Weights of a small contrastive audio-text model: encoder depths [18], text encoder width 192.
Rows from block 2 of the text encoder, named by matrix and row number. Rows with one number belong to one attention dimension. Each number is 500 + 40 x the weight over the matrix's rms, rounded and kept within 0 to 999. All counts start at 0. Numbers have three digits each.
# v: attention query, key and value (stacked) (text_encoder.blocks.2.attn.qkv.weight, 576x192, the v third), inputs 128-191
# proj: attention output (text_encoder.blocks.2.attn.proj.weight, 192x192, transposed), outputs 128-191
v.17:388501530520489582455504492439520539480486498482511443506477448555565555535483564463492486495529469468509513525472439475584523534454554484534439555465565513488448474520522513493531461516463522
v.18:481480471514489542500498548446573506558519481493524470566507476537531518496528490459502519503494495418471536537458518507545534466501472492550494530504494520469536492507485441493497482522553508
v.19:505527540425455588534459479486468523482500511456484516444508464462480531489494542433421557513531514519484474498512464469501433435507461588448539516548441477451536503491498548483481507510487546
v.20:561462535501505458516465505479495528552502512479480569492551495451476453480516491442448477530494507517530462557555490514480458510552459539441533467467476507487482518525507492464434528530472475
v.21:501545518506484519498504479498514498555463456485510532521542470493519450565495531473500454520502453481413546475548528523538472508512550485567538497441465472472471439465525496444483519540506489
v.22:515502569408526479490448513517500532472487506499488537495511563448493454506501528484478491503506517524462479476512510487488513469463477528507544469531489487538515563457488588550533536504507493
v.23:501472517503558471504505552535465510546463495518430460471466570516516512520507530475550513460492537492503555510483455478544527537527520556511549496493479533499532553507490505450494518524520568
v.24:453558522514411444532560539527566488484509461460491457455481527484460536535417520515483475484521493492398497418559530469462514529436537506505545551471525499451472530472557465484410420497533426
v.25:541485458484503595494480497509500489535459448487536493503501514529514550443489461400466496478535457479508480461502496482541480393504494522533526479505461501488523473516477511524532534549439515
v.26:491472449527521458515542527549513443499585522509465434499470506510545505463537468521497519521524492492544498510440497501511532512607479461486453470471500567506547508601525437510511553501476511
v.27:473489499520462542472520502511489556524463481479541489495458487512466523512462491475533512472493458461553551509487413508540537504507531467512488533491469468433535460509496500508511428490501506
v.28:477449487459477549477467548532464490517444469519568591527537469474484478528478540494494550500428498534548485471517487479510439508480490528468450510496544501506521447430486507512489501505466498
v.29:468533497549470511493507415479521535520484479477533483531536504499549471511476593443485423530542500481474521493565515511453485501498559545511517565456515533507417419474514466509532500608490558
v.30:503500545507521486533559472636459478478508471487464514481478483488499475496487544487467446481464520519509501487525488483471487500611454541468516490487499476479528507441492498516449535486419475
v.31:506532510503437533556515466498460429447550556478516520506518575449466508465516463641550527544480544476527508455431615497518532508449491460513487495514564501492517483424524520505395526509478488
v.32:557553565515554475432497518442482538473490476449456450530476506510622516498512535507538456484416484501528487490496472506544408499437501481529549571445533417467507481567505456499477473479455514
v.33:369507535469516436481499424456403551533491528420473510480520573526581484491534482434562441482451598454463362555495484500489443505576522507443463559565580429520452419539436502578559559455397533
v.34:486532593465507555489482516535527490603454517533518544508544483573480464499458461443368531546470474537547524537516581355511551532477490420475514409434459543403474428472513509439506505511535418
v.35:525521539452442608436461519401554514550511579450530448577441534547506512463468518496531492465469504525557459486546572482560526426416405507520454391443415468524477511539428464524521492545527466
v.36:548454463546441415492462440536531565501456453511528476576470515483462505508611635504483464464481533592520447480526467466572504426607401458512523503492592540505517580441500450423543529467574425
v.37:470423494559473526489506483546519543501489486506517457515541453494569462577520478494482464528549464485533486472497507412450568500532523435519569420491542427483465579492407463513519538579560457
v.38:451500485520500579474443469430454447612476509486414440566378513633504510470515473486548454441445572579499494483521570413545488476455511458454554548421460397498500524563413496595540539398417516
v.39:475479535491426631562472522594503449509445476457438458531427471496488491538501558572474571504517508599534542521470501572457536494516508515553542482525449556488497451543576527433474478516415465
v.40:585571493558489459600488521498579483456543540464514528472486421493461494446575567372517576431466453474418515542602455530513482464440463481518467432466433569525485546472484528518458404529478504
v.41:454493519567488479488477413555569462427563461536527491658533445548545516492416489608435546579409579564542436446568495566483494431410517478425605480477440400463475506563442539480527616496500559
v.42:460591441578502508507446504453490439491509459440471520515636546515473502510558512532585514472430554461493498515506522524518547480560451578509513445539527474502500464512512437495502501590488438
v.43:430445528517550561481520437426590490475498520390501543512474527496438485502538479509493453486392555538580410541549458510524448498607533463510483547563535488583409469443520543474553565539476495
v.44:479499471458546430497458433427528544457521539494500510598515431469530512512557510528573491505611550557564473533543425514479506513444436482511538590445509467429541480511428461524442566455446442
v.45:474447524626474461563582522490533513522503506477445453592549491548531493565534449543508595440500446471539577541522513517515503492516484520574449502598480481426586419440459441492529438533537467
v.46:531393601563503459474512531425470545497509447544533421538577508456467539517542493451542505507536544485528543389496487514606477497407434533489504470462501470506534498397483520481513509540580492
v.47:467574531508488534480570502568511509564452456586497481590528435465428470561481493461496559513474476532580500542591450556497406479441443558505500531578488493451499456488418516494523503516499510
v.48:511528559552520496473499491530527526629480561489538596523545485558482419531495540361508537455535471526536476602526476503491465498517498494556530478507472565439438539493527473539471477553537511
v.49:513542522484526476488487453537530452531502475501540549486514525524524481513558466436500439517418572483520497519515511461495403476546416500503567615579484488551523451499471504499555521490522518
v.50:454387421571493488572451583514438523529521486491482507470538486505453509497408517529501504532568483540455476501498478614527492491577510480470576448526441561529480543524569546513495491492461504
v.51:511489416530528485523467428487422441536472561413522590503486517591523584538487464483444377491501523544507490492475508554523506554504498472451515549578490479517514537493569451524437583534481426
v.52:488635485514567415546518479585544536554603432571442467469575526511425372495499478456575523598470398559391470545542480460455510503610481495553431475517485661408434498499511563534501505553482480
v.53:462495506401515448447498515419540459529552575458476632459544556452436575456548562359533531387453492527484425506533530429405506532468470505451399423498407544580519478410486528533470538533462480
v.54:502520464479456504334450527497469437457520462556523576477476553528425607529467577456476549536520492575508496453447427506516513488552440579450479635520532565459439514567457471413455472569502423
v.55:600512408486513451505538506495445562432498458533543534476492472472529577539439566458519467494545430439502470468478454488533486583494458439549449478512538424540531621544583433455501529539458495
v.56:543438515522569498561504484504475449409478545510419607478434395511528544554482381472522520386474382430582575528564453555476476568422466471505500531503515418461533507582466495526393436482556518
v.57:468486469530482495468472458478530507514465505448551513478562516431505488483517549534509430478519504500403478542438495482567495360575579480447528436490595477532470510522436524558468467482512555
v.58:469522529472553492465556478535522562486590436550471480470469544545512495541399474470458488546448486412501575470476476450532529554455507512497418550542530458520525473463495459483481513533497501
v.59:527601562426542543516460449558492464489566448483463489462492544555444482544513490502488465470462503435437533471560586578495501410490420503527433484483467542472452523411537534508493551481603486
v.60:448456510488550482606604508597541560522518544478486501537433397526552549582432486451383586422510443515533413550540509564413449506506515487514597493532469396531537590489500478451485503503526516
v.61:473468493447599498531522495428533532569513528519469587450513516465450523435549494540497563502556454423453551465556494492450514546478450548513356524603519563551449490518586508469528495534463375
v.62:442439447563506462444481525422447489564554478451519524454571565515494490502477505459461472497495474591518626459463536481518512420469537469449503391451483425535461473503472452504450494603565488
v.63:512468496532514503538528516478492558500469518518454441486541549520588516532437495477488537479529480516492538474510452430487560505436507455543452465509559435518466467538434500440476432497508498
v.64:476458519414517538522462509474503541471517602460511494548491505557425489523521444444500475487477497471503457491502484496463452514490545554493524545541487482493491527468506541509507533515529481
v.65:470449544492544541500564461522476533520472459549505557547524497534491526526485542480593496514494542462616478464487502514447473448469588537467507494499487556530478516469501496512485580552449504
v.66:536539445489547489525533476598537531483518482556502530533483556543541462464455481427466467572484487461533401492507528520572500540448506545480535417584562451573501467489480516503498475448541520
v.67:405469457527526448554514471493506461517523475426519469505506530550511497416485511546497443512455448506480477551494507447500481471434460544451498487473518482529488502496520503430532518493555527
v.68:524502462515497461476473495516518517458480549466543451461435509500510518500425546547440490483546476496446506499433539406555528517479518539513531473471569534490515533491501495513561490503509540
v.69:517476504491418478481484543451465543569445532513480492558525548521513523476491493527545547495498500553499518447484450484461439555529399548520488490447504516543532524552501528520489495499498522
v.70:505503498460524535527488509502519465479509464483502499518441520485511487592502474464472521565473599482501468527491519506585547455506573513522558453511520516435499542509541505541498460496538498
v.71:535480448547515495475501517512555452474549516471510507506504528533491511450499484493462447499474492479513509500487537551533529514491512496481508472527551517466498537493433480527541447498549544
v.72:456551480482558504549485470496443486479523507486465475521517523526479513508502466511525449501496508544496508551494524487483465481435505543497497453430506485522485496443543525486491519468495510
v.73:474473577460556498531475465498468430408476493496412481561496510519463496550481511495474493499500507575497512512521477521468489464530568365505525468544468429482472429413435503537470517498463463
v.74:517505504530505516517526559531488530464505529537550492509492502525454534512537436428519462533493524506559420455482491566506459535487545518467470490548608484495476511516514506528483413458526490
v.75:444480500441425489537493475513460468504534549448569486450468497498448460558453521509490500489503528486458486485454440496489467465531508474523473519505504442485483537547556487480485526550458518
v.76:491494460500510467495527460471544507498496490526463500504532498473533491496525462517486518461461436463447471539537482489492479517436435470480471498513478508490511496496477511465516534483511494
v.77:546464523506548515486502496498483516527433480528523497498447466450523524547483494495539566524505552530561454502476489496532485522494480452508443520496520532517511522507541550535468479485439451
v.78:530484501481537566556543518529489489512464499480509526484500500518483530520511466444438476476490500470514480528513460530469467460504501466571493532517494441484479448525501476543483461505510434
v.79:599488479527477488470497546558503484444481572488525518507480520547540427483477526532462535520512583464486489506480495557514499531566511490488519508511547454543501510536454462515545518481465490
v.80:484462532435479445544444608472451540477479552449537405559455584508450508550486489420463479517521498518508501482465424464538496515556527546572509523549482506456531504445447509513507500495529530
v.81:488479499506465537553542453590524476504498433488475501547489544519481443506509535424557479488478493505485453475510458524409453451484482455526457468548445448483489452549463480481459507476495471
v.82:526514477506455444468520471515498530487431545586485577501516553442544482483526453422508554503512467530486506556506503483440468522533469474448461444420453447511495474536552558513503480502468540
v.83:460569483496498495427512493481504548568572521542490497447569485568494523473499466543472476545442449483521498442554512506514495586491450517490494503549555508561525525488492507456550535484526569
v.84:501509475514421517525496490547470511490507535481522471485484498510489479519503485435500451513527531514475504492469509521461503481549539500516482563539536464492484493551527433525472487500479445
v.85:477496493543520463532469506483489471515496520443471499480535536502506544443483498544449481486463474506461556581557521427542562541535446520522483474504511503478475530458441499498516463504527488
v.86:485523507423529538520518549548405512538478491480526515472512464539469510523523560486565503554509550505513449491470519470562499516593578484525489502536493551544509550496538567474517459513473486
v.87:507485483428482533462443502498463472480527502448478491558531505514525485535487466463457484482515467503466517514444520501506486476480506553551486521452506466492511520478548547537490463509522533
v.88:646492501474514572519551527505532493481480473520485603536538516495479537515549523427476558434491559495460503483480481513417550507472476473497479499497486551429462518580476446519461462531504486
v.89:474499497498505483523496466560530466509459480467471483528467508458563470505549478497505514533453460480495484565504517452516518498488482528448498476507461520505483500499522496465527512448508472
v.90:485493475421528474560503555472463484443481546484508408560464550525481470521484541458475465524485492592435445457463447485555509526552490494513503505591531540488478478494503464538485517491541493
v.91:450544486442484506519438466547485521516491525471471504483476501459455547470473450442535537499552508545558553480535484550513439479493445503555532496457447423523504433512503591485472511514509513
v.92:521554436428445456540500468523487539494465553502553535472487511497466496475502538441487539483551493532444519470496502504536487509511499503513526453442493510493502508497498506548489467534538534
v.93:459450519422465444556487534458479482538512521478513478525462504517493506494456538485465520466503457445461519500463437470509528481547474518521545507502474536495518548492475509515533521543499541
v.94:471454559509476462528466471400480474545557524550528457479521472462459476539395530601497472510484539495537475439522432539488500492520463482455473518568502484556521508515559476501450568525464550
v.95:487464518518483509545538491471472540530467503537511474486520495499478487504507467505572434508499509525516451512519442513467450533476494474486410531505512479506482466489563500485455503498490458
v.96:492510511459468530477535440521455425510480499537555399466523469548476511457523507543476414505501542461538497526525521516508507550539493488519476490505523468428505470541487395448483457470583517
v.97:471525475513491541538458511548561454504419531493475445534539473524482514538538541563462458532500471461556529462510516539513474538478513463563477454477495387461455516512485404454536414477510474
v.98:478507486481459549528522537415501493561516467552509514544525536421454549489537500483406551458551468535493494517502451524509543441444402570471490488546491435538458561523520390508555517547463553
v.99:575533518503509538420498487450582510506541524495484589510511529508512531438576580515487470546477470496541519459499518541560494470520449462502428464494532482554432499450541563525537453486516539
v.100:579488482443486485618520573464476574459473457450478464530488493481506558509455502422480496472498445491464498496525459510522478469529452509504437562606448525562527477467571495466516472482464543
v.101:528503400496509523623464612468502506571463534431472575484470442465489520436522494501510439466492491468429525487487534558461480528499532507484482532494533427517516518436518480504500513470501451
v.102:493523497489524489451553505519501502519564491505508506509492489574529536508503480476531514472457546494476471494504552504501543459543487452514552511584519545518447484515522476475436502443546503
v.103:468537519459552461506453478547495490522469456467466507470386502436480504513513547494516538515492478507492472495501506515515412536467525509485523467448456451467515442478460557602569560423502499
v.104:534453539541474520469556477519527549535455484459493481533485535546572503455449509447513534494491538509524516586520437467497445533535520457524497504470530516490523468513477600536421525577481511
v.105:469456521585520460549541471499519487448420499491417491585414515507487564595487566497480656455555504530476523478535422511463494539490438514535522471497518554519457479560560505460522441552509444
v.106:446541509512481528535473508549476436520499453527548440592490504448512488589461542565488512446453484517486521548490474457523451442470420460446574477531520502459471553562439491500487520517488472
v.107:516471598476511517529530425533475573503430501424469508524490458513521472506499503481625518518543492505484545458559471509516509509534530506537505523502508594518571454445503548417531483424517453
v.108:575475476465519545533442518513439564522511510492425541489475605520476509345538500551506518513526469512514564504589519489458511496543478529458472494413571574490514509463516484500505501449540550
v.109:518496539471525475518471539513534461488473470525487551572466449410452536454425474476530523471460555538415516500505470543474491475508454651418503547508472575479539422507517543434496471529548516
v.110:533496535513519498499517506524528523457476525471480498509509459500527513498442503533502517477445495473485555542470504518482495520495522495493492571506464487449555466497528535532469462519465468
v.111:507487565420473537556563512554424484521473466509532509516531506504535482542530460394491464523482470516500501507454482478555508545510544570474479563602500554506432493547507454565432566525488524
v.112:466552526451540474467519505496486505536587474494514512478508471523520550424490423451431559487462554510426484575395532494539477469500502589477530551424434472423503488518447611608430510533540604
v.113:471498545548467483497488499434535524538511480487531506530549481477488511528442468469566474438511470512520510490452465374490496431502547490482536589538458497526549562537410496441489546481497498
v.114:440464479480572476483490464533445467459465483471538385488508515490491507553437553557489519461568480506428455496496515485499437505521484449540534443474481468461463534618412508415518429512567433
proj.17:463529504576586531473556481492521509519460455453519418481460487564507502537515425523491521489459552508541466506487455536482541466481534431517445481476490446444479572544523468511535505489456498
proj.18:516542434493578464455609455511450500576523509435575427510501513468496535437546487495514520488452534490430449538479474551507547521508520457535531518470508468507475542433462537504515511487497527
proj.19:471513534465486473502421543539457493472495465465509484548548535482435447530557512553511537494496492523464547481517533457504574517322459491492492448470523503501498449460515526559505502488509497
proj.20:522539563463439474495440500478510474501469512605461542458514451454458445556550557516511507531526454510435510471486510502461516488483444518436548524465517563535458432503532550557479570497577492
proj.21:537494523519470481514557490449504525498507493506437537473449487458435552490484502492486468525503527528493497492498503481478455510506535503478563538446477513479473583465558496539472488467520495
proj.22:505504465448453496493494535509469512475468556500479552504501486425419518451453528498437482515542538549473517504492468467473479541424447546495488476501541521526567489471509499496462468498480490
proj.23:496485476536488483528452492504525530517500495459519469529437465510449465465520450454550511458480462518553478467526511515514564422537541494451439527501529507461555457499509493510532465466509522
proj.24:551466523517490538458545529415411535471501507477404487519489458529435625519394507559471547482543497565503465441522471479477498456490551486550549456562484402455518563502531549435474423457526492
proj.25:441483489459471471462527523519500502478527494472487503555460500502472509511495485539468501539504496445543480387461511460503518464483535522541498534552517570567504503449514454536527519515457523
proj.26:487481451507480492517464439491544482479541466519500497471454540463532438502518475431530474532533447421566478525487543535534438452604472545481516576501502544458465437481456521512593551544537503
proj.27:473479518537536499489532514462485559566495437442567485557455498555553499496541450498535500449495490528558481460522472481527542476510505470502497513511505492439556527554529467483534486509513470
proj.28:499500584482528502528514548532469509473473511483529465580518497476434503515528433538501521486454527540441525513517514524517573474462529488473451440538582521522493485479520494489488498496435531
proj.29:598541511499518521478512456463493483511485480525476513411434491510498501548516487512443444518484578455492495512484537500507454504462493424499548500439498534491454561502545511565536515425516534
proj.30:526468489514459458534426524456453521476508450474477543520496536505514471516496508454475519501530479458579560531525471510537442467492443553490490524490516543512537451485571509490488507504559456
proj.31:519535510541519568536561529524468497418538548450467426455563565511441586463422480545534596506516528532409466458520521505476468560494527560535430426568504404483438554466406578416490449520473543
proj.32:626392575487545485414501453518513551542485496444530478494454502540533460494435541536541495496543516492496516474520619462519472596514497500478538511468521456582511518483475432501468462521537497
proj.33:539473523554613541477483542474536513534480607459509415416569435495512468540514439516555482466531550525432468541428426541498429503526451548477584564523562427522459474572461506485552496477503501
proj.34:432507458440522602482535403564433430480512473601511441481559553503490445558543504539442476501545504498633544512541523412443479463500540453582450493528441562479393462373483457461541479515414482
proj.35:557537422404443464461505526568501517546560551595494587495459499483471449528415514481596436479516506512577441552597524504493529456544494441502462448497512480537545551497517429521419519558527532
proj.36:442502528456486503566420526519608576461536494521459562532509511527476386465529537451471461584580513486604621550412571499451566466590535531510475519388471591457485490616534491563453502448418406
proj.37:484547510564422493564469422553415397573526511620426552525472543508530408515474488398530458555496501444575577499498409553553505410500559533498445482537441489590409518447510570540364481527513552
proj.38:555496510445620481455481503513512537551555516497481589513438525631496486574449539470482473486571541504484507465556569487471502524435553483484610512445470434502525518553454428491466502520554546
proj.39:500478482497422458536513507614544361506436444460523556424480524443492453473517439526522510583524493430466459487501432528494583569459477479486522518545491508460495538430515588511506482554470559
proj.40:446486516460399599480548515600550495323433533540474449537537422500499513462445548475446480531494541507569486539564534539481530565510549429467440524614559469482489515502472495536503588519483480
proj.41:539470572409484454527493491476460502467482474540537514490598458563550501500457466487500461532570495498555521580525526560503476485399470566635485495501445403547484454476505505451484531555430546
proj.42:500502535527425528511560490593503549471530495433501501498495580510537511566410530540548483524536507451493507505581490520444446441531489619468553533545522373479547547469529475474491554459518548
proj.43:574478470409484485508466557522548414423431529429521442440502478481399461478552416546534522517496527486544457577471469550412387493538517543406473566574542449487397465447515498505580554533538474
proj.44:598498555563512381489500419559537556549484495496442455480453507555499508472398545513576515533596497517532445486424494465446478566523489474489542539515469469555461449530475525456453553520494459
proj.45:499530548534498515488582492570493560445505439480536461613564475428501540612506472532522556508453546455519481522489529443478540561503508562417500484466537456542471465495548479546516446439476473
proj.46:508489544497466492508458448381542572489460475528404475603411473614506593514548556488487521500459406500591531469491415459469550497521439530520447458490579510515519471497524497442494489469598539
proj.47:553509545473529488444520405449544499453450438548524398497579455561488533540598443574607504531490518407496415508510432490576510523516476552579527555547554485496458460504519503459482531539484539
proj.48:607481433562509624449561482539537489514491577566498448509512474516502477538512512529520420544543413437584494518484494389493480425584520474372485477542577523490452605499455505485463609478480497
proj.49:501594501435567545450410541479438508532506475515460477462553445535435504459459538457524441462592450489545548596490504513474404449535500494485545520546476466539493509515521405492537486481426545
proj.50:492514482565555452483547487553485478527512356479385538472468486512495541461504539558552473532413453477517453415543496531507562564440430425478569410467543559373540515513479609639528496529548554
proj.51:580408403553483406459476505454571477529543463489410466492428549537522506491504457420529517537489444535610467504459399556400470555479439443479469566473397580505466584565464525450575553508503486
proj.52:444559511448553510520550579494561528470482454484534501495492440481497519490564534531474485509607501500411540528428648471409491445580472495440507430547553496427489440466606522488566632483459462
proj.53:454535564535469522549484547540457456504486622496463474478478432515425456575516438547543459538518482544418438548547521481580462488561486442489516499541486541477549527544477507495504498433450501
proj.54:437438466584406562517558489490540469390485425490443399438425575636432493474475528504511498625526525445475514527507509459515480476538535584491480509499387557518450561444509529445584526477519672
proj.55:544516564614467508487502333502490518436449498559523472559499543504533463471401582536547500491497410499534522529493502537579502449541522426518466568427500555554453574517460530613480510460529527
proj.56:498436555510445505494473459515422484486510530488521463548485392504479564485470496424477582518496551526476518482429491495523555520478502560490527512511466562600508492528566535456481488482505432
proj.57:497489477553475499554472498410559492518517546495478466434569508553489481477551462479441485494486494499469511467565495523509487488502527528527479483521597498491533517502443486569496512455526469
proj.58:515546545527520523458528502474502578472504535518502468587346507564453551499595537473520523439459529506468552513492585566548456479510499531503470400525479498551468464484528489438501433469490588
proj.59:517451551390463495450414625457478485524508480463504558447467427577544563466540494583546428502512463544511480579547510598428544468537396413601495457503508529459519428453550461449450580519428460
proj.60:551500567495473493506553476421433475436457565576537572587510528487546537435532431422476449520478422528480486510471526493447658542487438508461536508403462603460500525543556580509490515462497595
proj.61:488572359496504482604495518559553462469490505477471543537492572483385518547494538430449579499411539484567493453420532484498446464531546466468501503489509578459492409458534502585496472526601380
proj.62:539437458557490574480499487457513429496514464494419465463474461649498528463614443415471431523470440514474589457539527550555489512541532461443399400456530548615476502459496478501503507530561594
proj.63:588542495420510514463529463500559511440394447568478549597511512540437525428489538449417530460530457482521527444499567511439502540499505508436388473531556455557482497443515448567547526525569493
proj.64:536506470480471491538512505510478536497562486443470507552495484535528431518533519522502575502507495454427458461517521491482495501485516536522501455494506508486477485526525467508553519501408500
proj.65:489547461474473487502485471529441430470489519546513491498534471506502504488570507505488476443510514515518471465500508512487538538535493520479516509543504482469559429509525492540500447506493497
proj.66:494551554519531479492503545529512455548504588566441488513564429437485444505523420516513422466566535504488592477556493511534427429504489488530573492505491457442478505482430518492520439483569510
proj.67:502551545543445470474433534484546540510557434518498473510434547468503477482474531489468537561499513422556467439534465497488484447497525583478502515491520439472528523468504475497515512492491548
proj.68:524472537510537511507419526496475542458518496560472474514518601533555519559466488482465454477501465506450561556484492455466509484496478478518505480479469475485451506530521537502484444513514451
proj.69:540506484494549488517522536516446497488604507517528486451474507500507522507510519435491462436512527459468554509575525466560439463485493469573564508533540541474473546505521482496508493486515525
proj.70:516487524482522500504458546509457441486516575522505497520583508486525471508495489511487475474446531509472531525489506469486536490506499487481521521492449446471489489458504506514461468540510488
proj.71:467490480481501523503511510503510495495504479446455506515510510541517504503468452491494510540519456486535476488501540498485488478479511496526492480497437488511510490523514479502492549477438507
proj.72:515534570513502477483514565459499495505532510496480511465535517505549478525518530479478532468495554467497466477479508493524520493563462532496461506528528499441468482508477541527577449509523504
proj.73:479533490479477501418549476490518477485414477470534569524555469512540543498523531489537513518476487487522417471400507433500578597499448529507421514517451498493557450483481510512456574532551528
proj.74:485497517481570550522550581528509445500558500425451458507495503508531512531467508514493481490534462499467510468515555477560503444443545450539475517470539443532496481522502435462504537523531553
proj.75:548509505507474521522491502504511495478486490477483505505504555504512501522464564538485501532447480504478481570449487469469557457533513524495499475495521523527492482494489531497502493490489495
proj.76:550496489563474464486543506514541537470468518497502537480507497498475463515517427487482575523512522508505500534516476477455480476480542514476453466480485534510465485495467528522513539517502503
proj.77:504517506500526500483493514494501476463508534520533476489537490501537542547527519494449515476494529593500549495477441474499478509458469433519483507458523468514508447464484495442482466519550488
proj.78:477496523462504491486512492468534505520511476487502500505486474500471446480505523552539494538475481494538487484470515495498495516515501465499508497473499493509523495473493499475521561498498520
proj.79:445499507490517460519499464479493505547531552518443468510463469534472478478466559515537420551520501464521541494491486488473500428465402449574573431497532464486517524486436520458481435465445496
proj.80:570487487442502509493483526492474487484556475464510501551515532538589491533504526514488531497467553464438509501555518444507487457460435525543509523455514485515549518512489454478441486560509526
proj.81:573511549489477486409526503492509458520481514559535520493486467461467449439499484519524445501444504423533546515502515490516475553528498508444478545520500537559542519497494519515458509498545550
proj.82:489524509456534509519516483521474491557514541481497473482467460465482490505540511556543431477526522481509541496512477485515502514545483469545494479473493485505500513472482454451488483486602491
proj.83:469530461570465499569566499551566531489471509465434532446476446485454469496526429526501594494592498561465445499542494602511458423472576579524518449518515559445449504571485467517539551480448469
proj.84:487486550496496505491513469448543471576471520473508506496482481493486468452466505545528473527452487445492498514511549539498526540562446506466501531506510507567504517503487512495507496483544565
proj.85:487419477528524466542509506538550556480497469479537493497498534502500537499469480484473500512473473512500527527474482442497470476459536470510513508494465516453456525527497515476477594490481459
proj.86:457531466498512470563500489504485474501499559471538530536481413491487526485566521541491552499500505582480512480475477596482467474503539497456575501459523477485513488493488548462490460448465521
proj.87:511511501495487513521487490432434525525550527476537518489545530519533458491495508486500552479516514461501480504515547504492508527531460570540526485511501527495470459468532498506541470515485484
proj.88:547458475508534552473509527509484475521517522566544549508528513534431578441441471437528503501428479444566557583434554444436530504466558475460474480469523520594485474462612508493500482539462473
proj.89:510520509510475417448481481490493484512500530529502490475505454479508463485524486522490511494497550508523524453549467510484467480514492540484502514489511487494543469448466495484469499449502489
proj.90:532532523531524508484521540459566472539469501496496534558539486510516513496480495489506570506459597440494514521520522484513494471454507548482521509482541517570485499481478532488499518524543598
proj.91:474546497439503496479492511434468487534568473466504491446497474471523496523546555541494526497503523519513495452538510563584454515554491476537497520503532523453553517489486455445576473482527542
proj.92:562531477461554553545511540499443472522504539497495543487532490498567536534538486515502464439507508496487549524506503425508476519537557435517505487463495523549495507473504566474542465490572494
proj.93:565484463488458492537496530514508527468508462477512509524502530515567526535508468482481544508484533460497518497524503434493482470467489512494519496468538542501538489456527500484470496516487493
proj.94:540512519546465520493522510502605508486426465529438509501556531514492546542493507428483505520509530516441452534494446518565544433500424547496501471541533512484467478551505469565548513481519494
proj.95:536534540512518528479520533509541498481510495468512482490462499500518512518511536511486530530500499508493489494477468505529506468475498498500459525456580450535488493477473468484497520519555555
proj.96:475503542486507547503509524533552502572420563395511584435478534582489483470555557447477536516541423449550532482533519449525446471506435482528491474447482464481468519516432483475510492549514488
proj.97:505569494496523432551483529598560549472459505511425532544551495535495491488562570455467440517532482449533514474549534518533476508457446497451482492495453520452502501447395438462522507461574476
proj.98:525529529442550563482449510431416450545480510482516556529528535516510455497514548513435521545442459487482497486547531512559505465541569537519542508541518416555515448441521509560443492469504581
proj.99:619489449489543467538389419431513423480481436512438481539491367551471534434502580551559467453486569552493557494602567534557510511470455507569473534540554517527504477501456513500592517500569504
proj.100:479482561490518515494498433490493470458450476506463466488494515467450469550525482481516526504450477525464506490444498470555545478527472536509515515559568459585409447515508515440581430463436572
proj.101:439508440418477474463524496437516505515531521509539520556546538452461461427557499465495484522453599494450487510455497524511430423476498590439536544514445563440434528451426391534655486416549510
proj.102:440501567455546531422500494401533487518552556511489518481484519544478560486487489470545526435548511508473530544486501491468500439446577505496491544473495547430413588497455513546567511595506507
proj.103:534454480514458499540565523561498492495516453523538478482537496470493485481509490479489459555449550531502442473568434527495500534565414543517464451477456506543530434491543458574492510479563453
proj.104:588515396600462498523516473550562525430482525547444490471450457545485550557457499486542451483558508616465476533519462502375559519512507489498490485439432492542519532513500539540393541544435468
proj.105:539548499485513500449561463475576548440509383535414521578481534542446448540520455400423437521518501565529530507559485435472444525504585509479556435473481470424463504424464511537500385507518534
proj.106:491486504483419479494474474557524517526429518522481473470481543542556440530470520457499570503493496551493482532485467463481528516500572425442590551520502482505502480503509482510465536561539539
proj.107:457481517489499471471601517466526535462524475577536467523502504506489520520528464481475493490526527520462473468472482472488507471528500513528494493435459560399411572532481456456585506468501459
proj.108:538429496446570512510488456538457475472475453498465547529488463486525476507540514584534462583447522539461543444483523524486530484513482519550468487438552481483555473543503491441555508428573509
proj.109:512492507434514440480519502451418440491536476498530511498504550529510441473530508538485541526502416529536485485464476524553587517511555586478533520524554446522499532516494525467508517478459541
proj.110:519502500505455491438466453497517534506497483488470494509449532512502485518507498521537511508497514531532456550468509501463490482451528481468535552520497472503512517506471515490553465525440535
proj.111:416505532530516492596543443501436461425474496493538480452453486444499502577463420519482450504495507492486494492442545536505557486506521484477506479496532376555518422562529537471517489512456492
proj.112:500529445499474481471449390519456424570520486418479538462453480515518437447464466498526565523447484522521453567476533488500530536429513487463525538544495395542635459565490570551477564560416572
proj.113:455553482526446509469540556469398542535571523490564527480534504522512577515430433527495560513510459415454479549455468458462526479517559436479497555549472527492497548591546518486404529512451477
proj.114:484555484592520453439545602589528517490445498480452592533527507555475505483542487420477494490598440506471563507562474480507530564496520411452528490426488519484452537459438500512406571597523398